config = dict(
    dataset='coloured fractals of 300 iterated function systems on busy backdrops',
    translate=0.06,
    cutout=0.4,
    arch='resnet',
    widths=[64, 128, 256],
    loss='binary_cross_entropy',
    init='kaiming_normal',
    ema_decay=0.99,
    steps=21400,
    batch_size=256,
    epochs=56.2,
    lr_schedule='linear',
    final_lr_fraction=0.05,
)
Rows from block 4, named by matrix and row number. Rows with one number belong to one channel. Each number is 128 + 32 x the weight over its row's rms, rounded and kept within 0 to 255. All counts start at 0. Numbers have three digits each. After the name is the row's rms in percent of the matrix's.
# convs0: first 3x3 conv, stride 2 (model.blocks.4.convs.0.weight, 128x64x3x3), inputs 16-31, a 3x3 kernel for each
# convs1: second 3x3 conv (model.blocks.4.convs.1.weight, 128x128x3x3, transposed), outputs 15-29, a 3x3 kernel for each
convs0.61 103:121134147113126132092100149132139146107124129147163123155102129113100175103091203142126117133133110161108106069122109046115181110166137132125136134135148143176140150144119143112096112137116116067164139144149165145188144103136116175071115075073131152093186223220218111168054186163032083103092140160115150114153146134112073090129118119135139131067134133132137136133155145143164150107112156160076125115142230158163192125181194153145152
convs1.61 096:106157165115124150138156150118177096112155151060145143111106178127051117120097143113120084116126109130121099081106159079121165170158181138114136156142118172124063109141180085102173168113126170186185133227196120171114111124098136164133094199165119131091077040146162114077100175123078132120115131125140168110157105063137131110172099111152119083096123117113079167153121137131161139060054065081076146144107160
convs0.62 101:143173122106176129104106131128138145134132130121124127161104119166119150125055171146098096143095112135112129149162161123120158081147150126128106120132110109131123131115122137121140104097172176180114137135094121168107105113066115085142108107123118114130148068146122078185081055156082050206164131061117116114097137084145096133145139138130113174152172169111134142111120135109125114123076101091089148107035095128167154192124123179121131
convs1.62 089:148097076134152110111106164113112063126104057111089127109062137118089108102123088135123048127134104131156114123057096065128136109054154112103159121123140125174082142119080184138087174108181160137122134190199138140154133076128177130149140129143133109113124150115089158100106145148139104112146102117146122145080106126103168117136122140189073142143171165115108060154142134090112159123140144125165124157177129
convs0.63 102:121117170123136124105131139110116115123129132126119134136106000169165036102192172158151151158131082134102120121184086100092107099111108124125146132112142126120134132192173108158127108131163134222141128140123109120160124142142110086076132173154092151154085127113099085129120121128157146086130199141132099179186115139145118124095099125098087120140090144141120141110108123117118106110083149096137217088067101138134146119167129098117163
convs1.63 113:136103129116042096169044082117109148118116143150175043076171105070165070096111122124120128086148141084081078151114162113092192109146144118111095107126086091139115150193130091068082094128086109184161169090187152077138130175079110166092064146096095152145140156142176168140126094101171132105131133147142103098125144161105160140116145122090140114066078055081090132112127141127114087129117149160129146120207164
convs0.64 105:161165112124125155128105120142135135132137127147160103161176151097187115159119178109103125110116130122118169134106099196150138194102106122128126119127132142130142184160113123155108162191136117107167161086156133089091141125171137089128152160175129077051175125107149127166095096108115125080108142144109056129082088145124146150149151086163140140137202115121130125085151130126124120148134076103168113065182127133108128115112142140071148
convs1.64 076:134103115162086083118189111109099094125137060100135054052057111155130128062101150110074042196144158154132130109084117114146145137114132121144134139060121145123116089077174148096086170114103096123156094108102153107106094160160083154108122142119155134113164092157148084099084119202137154202123138098131088083111069125118065148143132115146130145067087131119169180115123119148171098159132071107173124143124150
convs0.65 099:179127175198116135159111137130130107146130120136128138217183162143117154057069084112147151111104144108128163178190172177165147108123120136149132137138143133130132097089099135154129122110117170143124103148148146148124133191175130114117099145100103143132117142126118140167105108084032096109080079129110137145097054081101105132144157168130100106062083051171130129114111115122118119118200173215159137137016110167178163234170138137092151
convs1.65 121:137134126110140143123129185129140185104117173128063199140142156172187082133167114162201136118153116161149136121127132069144099098167117141187108121170093078182144133170110130119109144078063109112078113155093143133149141133127142146179147141155183132107134115129137182109139092086117158156130140126141135132142199103071143103136164131128076123167191212148149113164154143126128109146164157130079141167083127
convs0.66 102:071110106095118155126099158160173159145155127152161158105078038096144115154226155134148137153171104171145131081093104079152187001100146130093123128107150125112137110112119146134150163149120164097144150120104109090122105111094138148141123104098149153081147147129135115125143080064176121129111090097145126152137188137091131119121139161128155190137097133147089123110110159119130131106137154173087147136129211126100127129078117134152121
convs1.66 082:124121117091121164107082146146150129100154153077097192154172111143137191151160123183168110154138135121129131130161131159198153175125150155150134196224216110144122093167110119148135146126139162164168154117136138085105150155144181173134133164141116075154130092158154147146109101107136161068169195143101144105149129094156078132073093133177172114110135119157178195133172158104109152157135171138098100129122139
convs0.67 099:125140162137127191130136131140123143118112115136140139126157132134106143161092146101104098112129103164176181137144120204123073161102149121110124139118134151144135166147149183161189100135139093147138090141148130138097120157144121113021138151177090125205106075121157168078152138087141089108203112096085095076107143144093172127157180188117135186148119152132143119123129111119122117232118052198213212025000158120114144160124136122087159
convs1.67 093:149102090140109099107190110156141170165111060148154157103115184121155168134105159079118121166160154123175084093125140096122133081117144137150124098147157125171105089147168151131139177121129140144134191109156198154120162144144133162104109170128175085048134199181083024109176098055107139110120145076106082112112082107120164051124065106121102166061095134104156170142090143131129151097077163121116117106145163
convs0.68 105:124160207124114147155139112123151155129117097112134121129093079088070054096116223161132075177188105102143132000179190126163169190146112117160119134154109125142126153164104131121119149157108109155148126141125097134182156102141155131161093120102162097091158110186093074126127103090098066064160110095196132083160216090084131128145129198166152116178169079117158163130139159109134143138085074184059158150110115107110101131165165120114099
convs1.68 097:139135126102199137124086089149121078112122174105111074091095104072086127089100107110131093100102102098089105133120093100166159162033107145092124116159102115101063145113090133125104180101163110094102109137152107114134092097141124164115085106159125158123137144147108171123122112194144117134155128161089129132111148120131174093140166119149041118161117130069136117121104141097113078133182123107131144145139093
convs0.69 098:073149170127161127108154136142136128135138110129114125151080196059194174094180221141113116138136147180146157109075156119059053095101084117144141139151134133142151106163147134159161100141187104109087104124098103142124102135131086145105111088121124169166103082154183173181157193117113131113068100069186107143148107093106098114176094070177184116118110077130105120124117139148123094164169197213105163169124181128115102116129151144099177
convs1.69 092:122114124073104107068111128062114080158110098148137137151152097070121113089064180101096068153154041145098138073102138150169160141146145128112158130135144140111105146137144108112168157107133131178159091158135139107101134059092118034141106082075094111106133135159131013078105190101102194134121106119151136112210244167148140133104100088130187156180174099119083146090087099116144097126153116094153090134155112
convs0.70 097:111086152134168154129111156131140130151130121158123103000106142048187157218185130118119117111118101127177093086053119093083234078149227130105134136102129109101123103091159130128115115095108122168153156175138169139143143148121140159096140181094081103145087101133122180183169115104159142094124088181115114145120105135119171083110145103125203151102128127157113108114150145139131149096065151052133151091103131153127094109116145164179145
convs1.70 098:123131139139118130179110128138161131143132041104150068138120098139121108158123113128086084124126150196125144063093096191099135115136162160121107163113117124112119126111128143085102117118139131083123180144088095091090141125130133140113146123075089116092120151105050139108109117090141161122158123138101212174129161143148094156153163114151195218156164131104129174141118129133098106154161100144100160152127116
convs0.71 102:153091132210164118179148064138136136146146130132137131138147196026064174057146164134113114132119125156142118134089026184069176095178171148146131141137141126129132150087150127113179127162128118081112139109129126144115099123147163118112129117149111141191083077142117076158154164126117162141109121084109091087083160144178188206123178162193119172083095163141148146113110141124118151086160120134155165059016175114120120076133116144136112
convs1.71 115:142162197124044169142158119123102095122129153131071145154177093100148144119150127128129110134121093119141114156148141164188144128106042107152063171109133086127108151187135088139107063122123114118146112081137146160161091108057078157085112143101142154131111177138139177111164088097110129098085096146103116133126130134133084163131137112214170044110088127115169149085139108147112114131132145134081104107189172
convs0.72 096:108120118125067107201192135140147168135141136126140131114155139154233142044123135135154160099138129125112129084091060077063061157137076108119130122139149117149141112127118149114116124142145142102117110143091075156093136115050091145112108145117165089113104172169114102184120202181151154231108093227117106118048114077107082202145103109169111073201191199102124119103131121096111135105088090145132110053143178136124103152151120142121119
convs1.72 109:121157169102072131111107134108143156135157184180138096126119076153187151118126119136158087133165132142141092105138134138119110138116116135157142107141125071151122141200088120110068123116106155118131106146159133162127161172158116164111106135116166134033160229145134083133125099092104165209104109103166194150171159116132140123128130113111153062093155182155172116145157156111103127099159102102050127117153206
convs0.73 098:122126128123114133121110155139115119138137133155140137202153120160091174165153145143130095153147130131128118118036086078086074123134119158146139146129146135116118164143134113137112115097114085128155127151185073154149157163095095198107190121108112119140112148114098185152185202052183141110227174107166156125148088081109152151183146081083095095163113037136134114097109101128119097196155068084021070159181220174131094140098082128105132
convs1.73 101:145150137133131104121087101157194104170136132140093138198118125136094107126115079132141155097133111090129110164159088176148107140094131121126103104150084165098072093108072131106176133118098143125098143143129087122099125089092099098126101134127170151171078049118133141119131151135162144152163112145101129107129159117166171145092130170117125118145100142100161136150133183135132174084137182102088163128111128
convs0.74 096:104131071136158121123177126110145096125118132115146129195177132176181104114199089128106109106136127128120142171129126171152228101095142131127137145123132134095118115115095126115123121092135165112067221151116178160069110102100130158107116094114149185157166141099151200135158118142110105109184175089099111109090090081151082129149141150112150141151150165136115107137131109148143123143134194108131187154135191153153112154124127136115161
convs1.74 087:071122124173167106163175170117159203084110105079074183096116148112101114119132089170092139153104170169119157080087167144170205141190164138191140142146112149174146091143207113113136117125113144160173120178191144183136137116082144192158131120152165150119140094160119106111117173088083173117126136140126119087159154096106104068123102120158150122130138115155025117154091115137147143079103121097103039134093114
convs0.75 102:116155152114134120113092110112117114119131133104097124133078075062086141059138147134130121144141147147155154104179202202193077178151045145160136149140134145146144151134147122123123104134106166130172169167161104102087084162102098141142104150091165114198170174197081140159108107160217180152109129115163159105149073069147159167150160202137111133136212145125121124163092134150125142154069083040054133086093088105122127080117089105103138
convs1.75 106:161130102116175131125156144177159118151161127108212150081094090176108162154084168159102101130109137058116090106080129140237093115197114146128108123085078147124054136137130136150104094152139094101123126157148182203170100107159133100117100156118134139134153137117165136099125139090130162151094146127141116155118069153139115106170146138150098110155100129110152130093135139140140138151152162124087068136134117
convs0.76 097:117144088167097075103143151130126144137138133143121137081117107109156198123162140092152132098098130111129148094108134158160192042086178143118106135115113123118127156116122123113118141127123079116118073108084059102099186182133167144181148117095079083098039085124189165105088164188179096143033143137214090091066124129159118162116188114115102103088151134118150148134133128137150147173172050118183095129157060170179142130138122107165156
convs1.76 083:104115084134159095147171148142106092124078075110097200113139117155097167156120077084067111142126108149122132136077119105134109120098124177064110138092109137110111106114154127112127129084126129125135158171120131120079141092141160162139119143137126109109125128178129073133098153109103102119110104125143173157151210108134144108114156102126156153106125181065111075154106094176100136104159105111166072133134121
convs0.77 094:167147086149146113165190130129127119123097120131132114124170142181202101083135156122129139144142138133140165176185139085097161187133143158123130124115150130109146169110111159146157111119128126180090147124055126145094162191131155128127096104106133034170119099148097065141101205198133121088073103076097182137199147165115135154076156146076127113077140092134135103123120106122138094093109145187091182103052147131160152102130173172174127
convs1.77 072:146139089149125124112089158055074170162119125138128132186149154166157163110158137076128118116142109188153177156126121113097102061140141125113124128163125136141114104151143115112120127129143105098166095091148119070146126128137170119131171149098099120191122147136134101170131137097153124072079103148146085185145092122099087145118111078126167187158106129167095098138158173122136157132100180185115083163169131
convs0.78 101:070042138088121174143175193130138132113139117126119144186198079148117076067062162156136156132109132129114109030064086131096134113137116123108114128115108130122127085052145096072143124139149074108144084090176151114155077140102125109127138110146113107130105127075104105155155181146085101077151142123190174087163169110113143119216199130206199150070109079130156116133121098102130133205203088145237081013086101121115120084155167112146116
convs1.78 105:165086121088139137153175072098122201134132087145103089168110122104130112116145083169162129101107069153152115121105117139088126103096135107085117152093088082064071115143118141126136165129130117096123138139102127128111148139114070115131110104084141092138138124105094054159127173069114127206114171136137118146113255220139155138097084060121183138099150133155126115116164125111084109148162171149098083150146177
convs0.79 099:141151174152188203116089101138146130152140138147131131134100091041172109113194119151145144143140128127099137099122132149181147095076150137143136124135142122128154108138147132134158106118113103139142135131140121101100152169117175164094131105105108123113171120140117112225117124108140111092135136107159120096139111111114085128147107099115114122114018167125147143126133169121137159053026071068079148114174215176128151112091134129137115
convs1.79 078:090120135069163111164133150119128105139084115142141129152176164152182169112095168156135137159170142117099118087127129118163120095138153150115128163142153146129078086133135093110131119117178145110145198148110154140142146168074190128143128158129109086191101070126107156141077124112146250135112151162175188109141178093180136122158184129142128138073114124143171169147228171095113114105144105134137149115162164
convs0.80 102:082096102119106158113129141138128113139140139142134135255092079216160113178043043122147065160166089137172111210195087120159049153135069105098135105109127118129134086090136101126133128115144111126166080092165092129117182149104149150134089136117128195072182210091141116059143095039072075097122089110143185082192133065122175100124085159135076114094157115121109140107123132118120140206139097168128037191112062118163105152153116118117153
convs1.80 111:131144145115189159078073078114092155134143075117085119143150121175136108136112141111128148081123169064124120131084155131177152187145185135116116125139119132155127115098127103089168169104097108085090142078081154082073159096100121178128087144144142127112137148084086176137133135079092089050147130054099137091105160150097126111145175142139180144136160089100167121135113159157079112134189086100214115090131116
convs0.81 098:135103198110095110127107156121149144119125130115118133208150091144186130104112076146121124105107149118123144064127113013081104077102138146140124137143146139135154136102114104126116102117118136132118204121143166160176182167131135130119094141115097107106105085111153116068151114149170139149156088053170110137109155124057178123157076069126096125202099139144110121150118118119102120155173045160255046116133009108119110156150135094152100
convs1.81 105:091099120159147117134161106146117119112104062125147149156129138143129075100142173101084092150158150179077083108106139146221165135163113107158107097126119117126148117120143119120127161081073133136096185197111160201112112133138142079149165114087163087150177127137125087116145131177134114132104155153146100097131219137161212106091121107089149175106154169152068150145151122081118149122159135123220057129096071
convs0.82 096:109230186190209139141093081139122125131115128138123128018067089106147157167230147135135132149131146150136125186100051091052056157113118122133117118134129121117105085155176118166137132125071127126183149129138131132107153106151139137156109146150092045125132124105157145110150136076113103104159140238075131126053146147170152153082131105157193167108096167133131151113133134124141150098128041124055052081094111184158144180181139157117084
convs1.82 089:117106137091101114074146194175161127166138095131141043093089116167135144131095109147154149185116134146141214128126077140118076145192143172147130177146171151094103106094065125132119114072101157137100139149126119087096088115129153135151122145124119128112130133164151098090080182213172145146125168161128152169150089113170164149109126143164161129115111136126119117166165148174171157108116119096067109123098077
convs0.83 098:168132205149150142143164110109115117116119126117113127101102076122112210082074178150169150144141139147146133162083122128162179097122106158136153139128134157126126187161193150169125151196152094099162116123111085147106137141124078110093143112137129150115121202129127199091130112104088090136153149166092161176101124133151140200113084140088096157136037233137127140124106137137110138161192063212140124135109061069069133097085175093125106
convs1.83 079:112105126106090108133155082107155102123189108108163121126126178130153146130144155125107057112143098120131116132119168148146126145123176132118121143139102130172100119092127120092148135123130111107138140117089114120101150129126134155097145136130177060177158071157191045095117140138149153085123118109111143108087135115119153084113130094099186142095103150130110119149140183114131191110103098069139124133135121
convs0.84 106:115128197072140255075091169126124142113115116120111120158114032152113053156155093125132131147140134131109134152116156123102165163097146124146150130130142126137154108118120102091133119129156072135139128136179094044170099100131124149128160109114106107114110133180146132132072124072166136080184107094101118085140095081207042090115077162062088147132138166114104141137126146104113123085110000142146000197191050065133135109140173078129187
convs1.84 110:088080102176142080093146141129114112096108067171167170130120101155146096146118129081143120143153115088123125124126134139120192120129163112131151120154135100076125128108117126131099157170112126104114124147107147148158149112134146054155113129114165133212178095182132137150146140191145163138142152150161171126155255177129160095100141189096184137132159149178166121161168180167152119112193139076147108127094118
convs0.85 097:100138139114091113131137142138126115113103123118121113133179127121133123105123051155124103144129134133135153145206149128182112054052070132143143114127148105134157160162146121098154137150138137164083108222117071149121069049095104116173117201136027118069016071120066097112153138054135140123193149115092071100063094125108095118114180128202165128073122106155125122151144124139157133099169204086050076108108056162143079120131135160168154
convs1.85 108:160114140145162156132129154202182138124150068101087132126151132143122131134143174138160105125128146097130122181162159091148122083164132103152133130087125151115090115133109166139092104039142116103074112237208113183196094103094122084144136159124176146134129137129121186088192105102113172195115087062162145115135225108125139079118124141179105169149157179122100121126144142122155091117172177079098134100059086
convs0.86 098:141092125116118118156104064112144116125117104123145132112082107087066206047143183106163160139143166126128150156071140144067149043051134137122130121160139137150103189094124131131130149117142176140148166162148157095131123190154158118128144089118132085092066127162047063135143190191092128120226149143068072107139098109121145117104070090109152129110130165109149128100152140142123160205068179080125187077128184120094128111142151075119128
convs1.86 090:082091111114104097080079133109127080166124067051096071131113120137125166113128105089188152197178166098094194099093150140155172137127207151116158149159183175113101123133121077145178163120146110085099090137061108090071153144157111101090152140113138125186187143143125100180100069195100173155155162104104110165137158122110128134121136182145159146153106125104149097148156051133203091137145199146189174147107093
convs0.87 102:102120151130135181117130146125135131135130138114118135099217244131192119146204020115105096118102112136141131142124132113097060125089111122110133122122142125124160143156113153212142111190115138123112093121121117136120133149123098171141155125166125113082090055105064104154098163179153098149101143094181122114069231162121140198170082058100191201064162104099143133108153154133162135116087022174243087124174053132114165158089146119098099
convs1.87 109:164175126154092099184133118160168171119132095136099173157128203150173160123095143136125170106121116156128156160173097119079129114099121130141160143105153139170139083126135130177166160144135113129137122097114118162099170080163107105151107088167123152037176194086180148067157082130143110221080124142094118126063093152136124098073051071088180088094141114101114136135081117137128138121108154128119121102101081
convs0.88 095:077138202080141175138129073142129104174133135102124124190177140234180126112118120149139123115131145117154128163171209083101185071084134114125133124112117140112118090150157133128090117135078115158140103116138134119130103135172107086156067101149128067063102123123120143093170129114116156173136133135106183208146119172114129156112082056073194133081129123133138150130139141144140179105038224122090127090073029145110162115110130119133123
convs1.88 091:152121115148092128147148123112119113100105142161169125154134162139160152126162138109090145124152134138142130112161191177144156165196189132090192119139108120141167160134109039126133045113079109141154128084110119087169124114102140120118091120060107174157128154160151141132183111159163106079129116130111109114169151143077132161110175155046170157110158094136139163139142134064099083140087148187112152173175095
convs0.89 094:104146110087172159134128178113121115135111139128127128166162175136148065201180100101113180087122158117113152207119062127122102094094127115144148118116125138166139148185120144189166129102143090131114053132138115118130106174141134140182117105114096000144057082130092088117129162176208228105176125116142099147100093157097120118097201137077204141161053098096143116095130123116125122100122053152119067151077110116116068116132162085135134
convs1.89 079:121136156152119136114128088184137122180166149166129085139101088124123152135161147124146103083142142167134129189154150095130098052235169076108120093120084090060143119149114092146116086118147165128119096179193107117144099082113111100159131104147158082164134145148142155142137114093106139231120097114145142173126178139162084119119115127127173126036111108151163087108150136120132121115114134126069121108081091
convs0.90 098:145126134117087116083139227137130137114111112130104117075089147139184218153084080122127101142154122146126116175216115141119075121153153109094116116115149140160153149151119138128137108149121126127111142091104121136145115156110095175084120100101165127151095112110080197123175163161167132129122119120137128094177202163114091072106180112140095100087114160102104134104109121123119159106100151119134121200110040151111107104125126131128126
convs1.90 081:119138155149104181151098132181225153130135136097124160143114105124096129141145174108073087104134134158131164127204123210172190138168146119146159096175069128186171167122117160155088086106112142151152162167122093085103157195128171174157122146136121096132196144208151135193142074160126110149156135112116140135114115146105118101111124133125169129103172113141160154145102150153148122135121102132060157145081107
convs0.91 104:115137117088155141083115131135134133132127129127111126123117159115163176130100144110137097139153112183179150059129140077139096084109108128122115139131136142140141179127095144176140150122140092126145078105087124130110121098092106093146084104062107081072140127083168199101117096206083053169174053115117143111147142097074137114108166145136128192149114110114125147110108153145153135085180163085139250011007091104107140108131113142176181
convs1.91 102:110103115144132109133124066123150150143141169159155104145157175193140166120156183081109091156182150138155160140149153163198124150177134133132155116121195154142136142131120125080120101125150113098116082115111095061140131156176152146159171113160113076145069132076055000123129106118152152135125068091132087151087159073105136069130085132103087126101107087150196167116161158149147128112138075126125134129149129
convs0.92 100:188174146157206142129113131126145150136133138126109136105140159126128147162133130126121119136117103141142109135106073217201196122169183136149131112128118084103119172162125130136100128118088174113128131171125129123107170145112114155102124143128207255098201160084117117127167077126121144162057103076142107108152090068097105107154151058116149148099192077138126131136143123104112114179113114161129088091090078102152116120166138132150124
convs1.92 089:154149117148137073176201126127160155086122181085104216148113114127100091116094125089088076118126097187162145165170140156195209108173131092099153138113142136155114110104150143088128096135169114130109162194190102132132123126181111140135116094121183145113103119162169196139104172141118121193077072123115148139135115133231113071133136099137161148119154085157094163150099148105093134134113163100105041121149121
convs0.93 104:112096078116107111146167136141130119148125137133108130159126171127149127101151192139109111127115120131127125204110146114086166109095064131135132130124129121106130112135171150140152145133140151085119101099161147127143068088114140072098136152179149099151132094167124132171148222097132176077144119098141118107100100179155108103178145143156229079146120112116130129127125132116110108172229147240191039017002000132137110108100112128135122
convs1.93 113:154099124109097105101162075148122193161134113161126086144170163147142154171173144150146159137178156152161156144121088112157138107152158128145151128128140158149133106084143109079167119105101121125126130187131127123080149140159095109126150144165169057110133134145112047112136163115118144209108131134170102130115180131115101097095054090070104092092103119163157163227193145150190172094124146092150105094112129
convs0.94 096:186137159095107174090137124111106121128108149122121115106081163129086132133056125144119131161135108194128097154048082079032153115100106118136134132136123133121124168103154144118160172134168142114138107120135129099132090147144151102140088150119138102093154121103171081154172173077094131118142147131129135142131075106162132139182075134143135122179105149159139124161123109150119115145111171165150199161015175168110117132118169138117128
convs1.94 110:058113145170119087105126098138080093154094074075136109134109126142142101114128073127169104178217104100094090155036130140110149150102197124120134156144155121141083071099160077135118131097088151106075139137033149147094115134111144092128154089141132132104156126165115103136116128160096115121111093147127104081108199062123126116123068139093063180098115113137134105124106062126117118099151142123255124130149173
convs0.95 094:124093171121067113136166133128143142125140150133136133143114100070149125097122083135100122104109109112130128116116094156071084088070058136118134112118120117121124100117143131126149145159139084130106096152140117145144123146095105118105092105142078080056061101061141155145114122084137131112125117071148138048159115044107105098159165167095176107090147135151156138167158148126148130247136113125150158060103074123113149100132143145122137
convs1.95 117:135137110128107093205165054137125129118143133086082060123149133117159087082150118140178101085138131144116129174166133069120150132186158084147115111135099107188152091119075147093088129055083135101083168139158104145193133132140197153127121127131168134131105135181158138147134145093141112160135136103122109147123163194154095087148141119164108123088176143140158117132121138137129064126128165141035138161126134
convs0.96 097:146078086155161124147196179118115137138118140117132138106122108134147132107157131121112108125126108122126113192210092113171127055078146110128126140143123125155134092093150122128143141091118209088113195136089146126106143155130100131074122149098168159166124132106122173084118112125131073089147098153179204071172098151172126082148180120158117174128055145141146121136108119130148145086098123031091120148210119132132143188168156131160155
convs1.96 092:113115106154203113154163145154152147153114107133156156137110103126047099073084166110144141125143118171136148148132149089129211114196070126092127130088115105090097198067138117076114139143160100114099133137143162132209114156072135132141102100060097150145092062036138227104129128126154137108091143104145146128138073158124159148134146122134138107167109103115100115128125116099154119133142174113079101131126126
convs0.97 098:079127088095101101121130091126132147117138136125136131106145127072113191052139182130127112124117107152137151106124193120150251107145164120129126131129127128110107101133114080131170102112157119138084182213113134136120109118093136111104132155156141098132153131130075136122169085084125093111110098109138081180081100109119117113157121079152104125153139128137138116129147144123150149129100119050078147104123213129091103146135115108123121
convs1.97 088:156165100203127163198216145107122095111146130083152134143184095141191152166154089152146088197132145109138142123186117114204105092081107163188131177114184162166087063127161059118102097164181113118120136157161129166175127128131074143122146148162089155070070156044109153076088072097132148115151124149052113100104169080129104127140130101176104099141111117130136090201142084217167130137179122101097108072164156
convs0.98 102:111113120121161123093172156122134127126106127137160138159201091107113180018070067134151124149158131144157125073131101080123112131170133140124118139136118137149141111116120100139139113138131110124143139096133142112153160133158112137166133123103113080073121137123183255202088134098084087196127110108160181138119247143148179121118122133174119095123128078126116094164126130120118110096129101099154236103054128110163149138146137111119119
convs1.98 107:121103111095159153149057123077100132080136201081108117138123118100148113074144094125169103132122086146162146130146061113117067142073151141081109151144108118107134167135141096109109155122169112145165107080094079068128168185101124193124128134076132109125112231145087112128099059141146112169127121144102103134116186167124116102158140098142203065146127122100117079114154140084072117181180101127135126157126157
convs0.99 103:126098139106068153084091151119126124127131124121131119077075140101188189036147091135145110150147109095128109151087115109063175113163133137139137135118157140121136112162107108098109080093123114145147105123115128160116149128118124199181140155092178201118153140132050084141173093130136077135165097149204167111127204189154117166067174148139157175095084179096115155120131168136138164133114107138078119045118158133139185124123171134151164
convs1.99 099:147142170176067097109116106105143136075098127117077152119106081137051117136137143076116103133121125092089125121126115067108170096086189098108106158144145103090079122161142163134112137151141082096134087111125140126092157089118059166100083125133154121148119118121154126157063057095101200165084100105140147143136212174147131144102138130129169128123097133107156141111114120097113064159101160123069076105135150
convs0.100 098:094114205158163213126085127130117136121124129132141126143202078181188086145172000119103104106119118124137152138107143137062110181189226139143132114124125126155143064112111157141159146101133168086121138149102101129103136111148116088152110142145110123107132117131142106125202167104155166133094179118116082114087135091046159106150227102155130099130150046143137132121128113152134102192167163044126164153061099119169158126095142160089105
convs1.100 106:105139148147104145140112126164125140099113102067118132129133125062067061135182169132103093137077084137123147111136127115139115104154105095106095126118101129058120130155143146186180097075101158151122162133163172118166171177106140115122134171051138163112132102077061118171142126118097095136107097032174136124114221130133110141135111107167103130154158151101101076084123154104120110127161127138092119121092109
convs0.101 101:095106118091067153122110143139137125135144117131117125104180077114127154082106063162144135154117140128119143179108143137101131157170234137176131130154117119140127148123121087139151098148092097097138123129105148161156122075101125160128160108113196140127174123092055115118129118169115157143079140095099072164091072071130108121109172132165182154176163118115146152134141125141147127124230144169255132105087000107131136125135109149109098
convs1.101 114:109120086150114112099156131176131115124101070057139093164152133124113123139134127119160110104095112148094123077091127124144125115116128060140124110154170056084098149152153111060175154134130083134135104212175137160108150185151113104173151163142183075100171151153112065108107104097127110106141148130107106107092224156118129128152103134119170138162207143162039102146143121139133102087139130078154113106131103
convs0.102 100:133132148147119127129137147138122110106129135161126144144227187162066138051069141143151126152154151142143088147161198151222127083140116154127116139134106152138126134129126169127089173142113120098115115114104072144113130108103143132125094114150122139079166199122148139058114101163128215158096133052140109131128115208097133151155138099211209114169118123137147144150163174119119139026102135157199082117163100173147129091101129123142152
convs1.102 084:140140153114168147170187164170138173113038146071149152150125188161158106145113128150132145091100163113127119131109112084130119113131139124087144184130128148130155111151172092061090126153139130142153102143142157128183204148089110143158122093153185069145183127184147070066106151170103120147106093175105071157087127132117159137144119112139168104131125151100122142118081096085098142133092107089111107137123114
convs0.103 110:126140116175185125183159142140150143136124124137121109067159147038210124184204071155142148126136145123158165057159117155255128082206095140155120153145123170162153119127158137113148111087129124118127133139072141165125136188110156136140148163145177110123142112145123145133077060080114092213048113110109117125143145217112136199104155165108170099099082042123126154150151158137164139075150174141191103122204094128139100186134079144119139
convs1.103 118:177182154150160209121233177123112142119132119104101114132135122174188134141183105177174123162156166096148108128104081121178077073099108129195121132168136140165126078081164114037168185155141111068094142141122090185079157120152179144122146139112140186115101170074131137118118107065091081159098113140077125083130216182042113132116102109084167080112108050144208121109136159147099090114186115123169077090180138
convs0.104 092:135102165105119159114112147131132133139127120128137157080104135058178145144191248149145174122159145125165175151099144096135156123121082113120144117124152144094138149144148116146142139112152134101124150124162199125149112113098131131124128100195075140148165116187110101134079108107070121103107154159126143180105091094115121080166130071114176099083130096128109097143099108124098119139129129190168074118119131159117122093078119146053127
convs1.104 080:181132131128058117171159140119169162112135118122117091145065110127087121121118127129109087116138115153084128133128105121164099122124108127056073113082118096092060137113137125134129169084205118095075113119124086076116104054116148096129102077109117126076085069150116061105088182182153153117114112116173171157153161142187218140138100088151181128158169125120063138095068098107091150150109123140134165195109127
convs0.105 097:136133165145113115152152159124139119127136107121119136088203117180155085090092180131170145151159153141177143090178199110204179059197186138113127150144128148157159124145131123124139104110148118104155151123101171152189100134172142109145130136140165150082106115099176139125097145076171149103076082070091196154100081159131105045119135158109181098198178114119123123143137121147132096118108098103076092121124079144124146143111122123122072
convs1.105 089:098114173215107138157129149084076078092086137139142139141091126160106106119168160133123119119079113168104125141094147111173174103148161097125146151121077136137151137117167121145201086117128157151172089029113073069110093089085122095136096100162130098123129101137100137138142122147124114106119118134159147144210147147115164161154115156085143149064138137140110120137103109065074096179134108203142145168095090
convs0.106 099:110094163090085154081114140117115140137099139136135128098151132160158047120155083126119101147120107119135123133090177132109255088090235142110146131097151125115176147137098092147115113121127116178190135174210063152184153129117144077172164191186069056089106062119068032151115174129165135116119106110060159065155106131104134095141086123195151109104070132123146143139138130099114137084063139184045124092058136139123143106168154092092050
convs1.106 095:120135150202107077167118133134151098152227125114121150145121106145130095161115130135110104145114119118198100152152127134173157079137152157127095145144114145111139098170146121227126132108088172079147174128127130115120118146088134121095147137100089147101129131114155168155129135114127111083162089114112154118174137122134175190107183154120152195121135156101098074129114109099117184162168159168037095114115188
convs0.107 099:151193087181137076203163100115133136111140126121124120113196113140155112097124158128139129113143142125161148075111107139191178111148172130139150139169153128158160119152110144175093129137066133145082169107079153136126142108063164109135133131062138181124098104120101156155181112151184145143220149129137130180118084225091118181086120181080089170117122157135143122129136160103133147079117239059018143203099127181156132148111088135109137
convs1.107 077:104114115150033085141089145075118114110159225215083144108093140134119154135133124114196161085069171123137116107127171136109119122054100173049128146156060114192157122146167157121129158122149168088145170095174152116113116133109097165098098146141063004122138057169088146120143126154124188122097083141155098124222221137121132105117097106134125142193091107162139125154124121119149137135122199156087123151189133
convs0.108 105:117132129148151136083099133145154161132132156125140156156103151061070105071038105149141134127098121105100107103089123167148125164166143136146134137163126142135131096119111116137084103113128092144123154126129146151161119104137099060100148131117081085101089053107136118120115088208105134120170205131052030101056037109113129141078100055086118141199139158134150136151175119133119107152106119116085218115088152134089143143128098138116123
convs1.108 122:126128161189109160140139120128102056107112095134083135133163157127136096144162088134152137113142183096118095165146156080149143102112071115136128130128122092157146099166125134151082104107136121109122166154149187194171102143114144136098149144154135153099133151116121142140146101142147089089120152126112115110119138133141142097103128115175147137110114125129159089146153109138172152116158239148021102115146157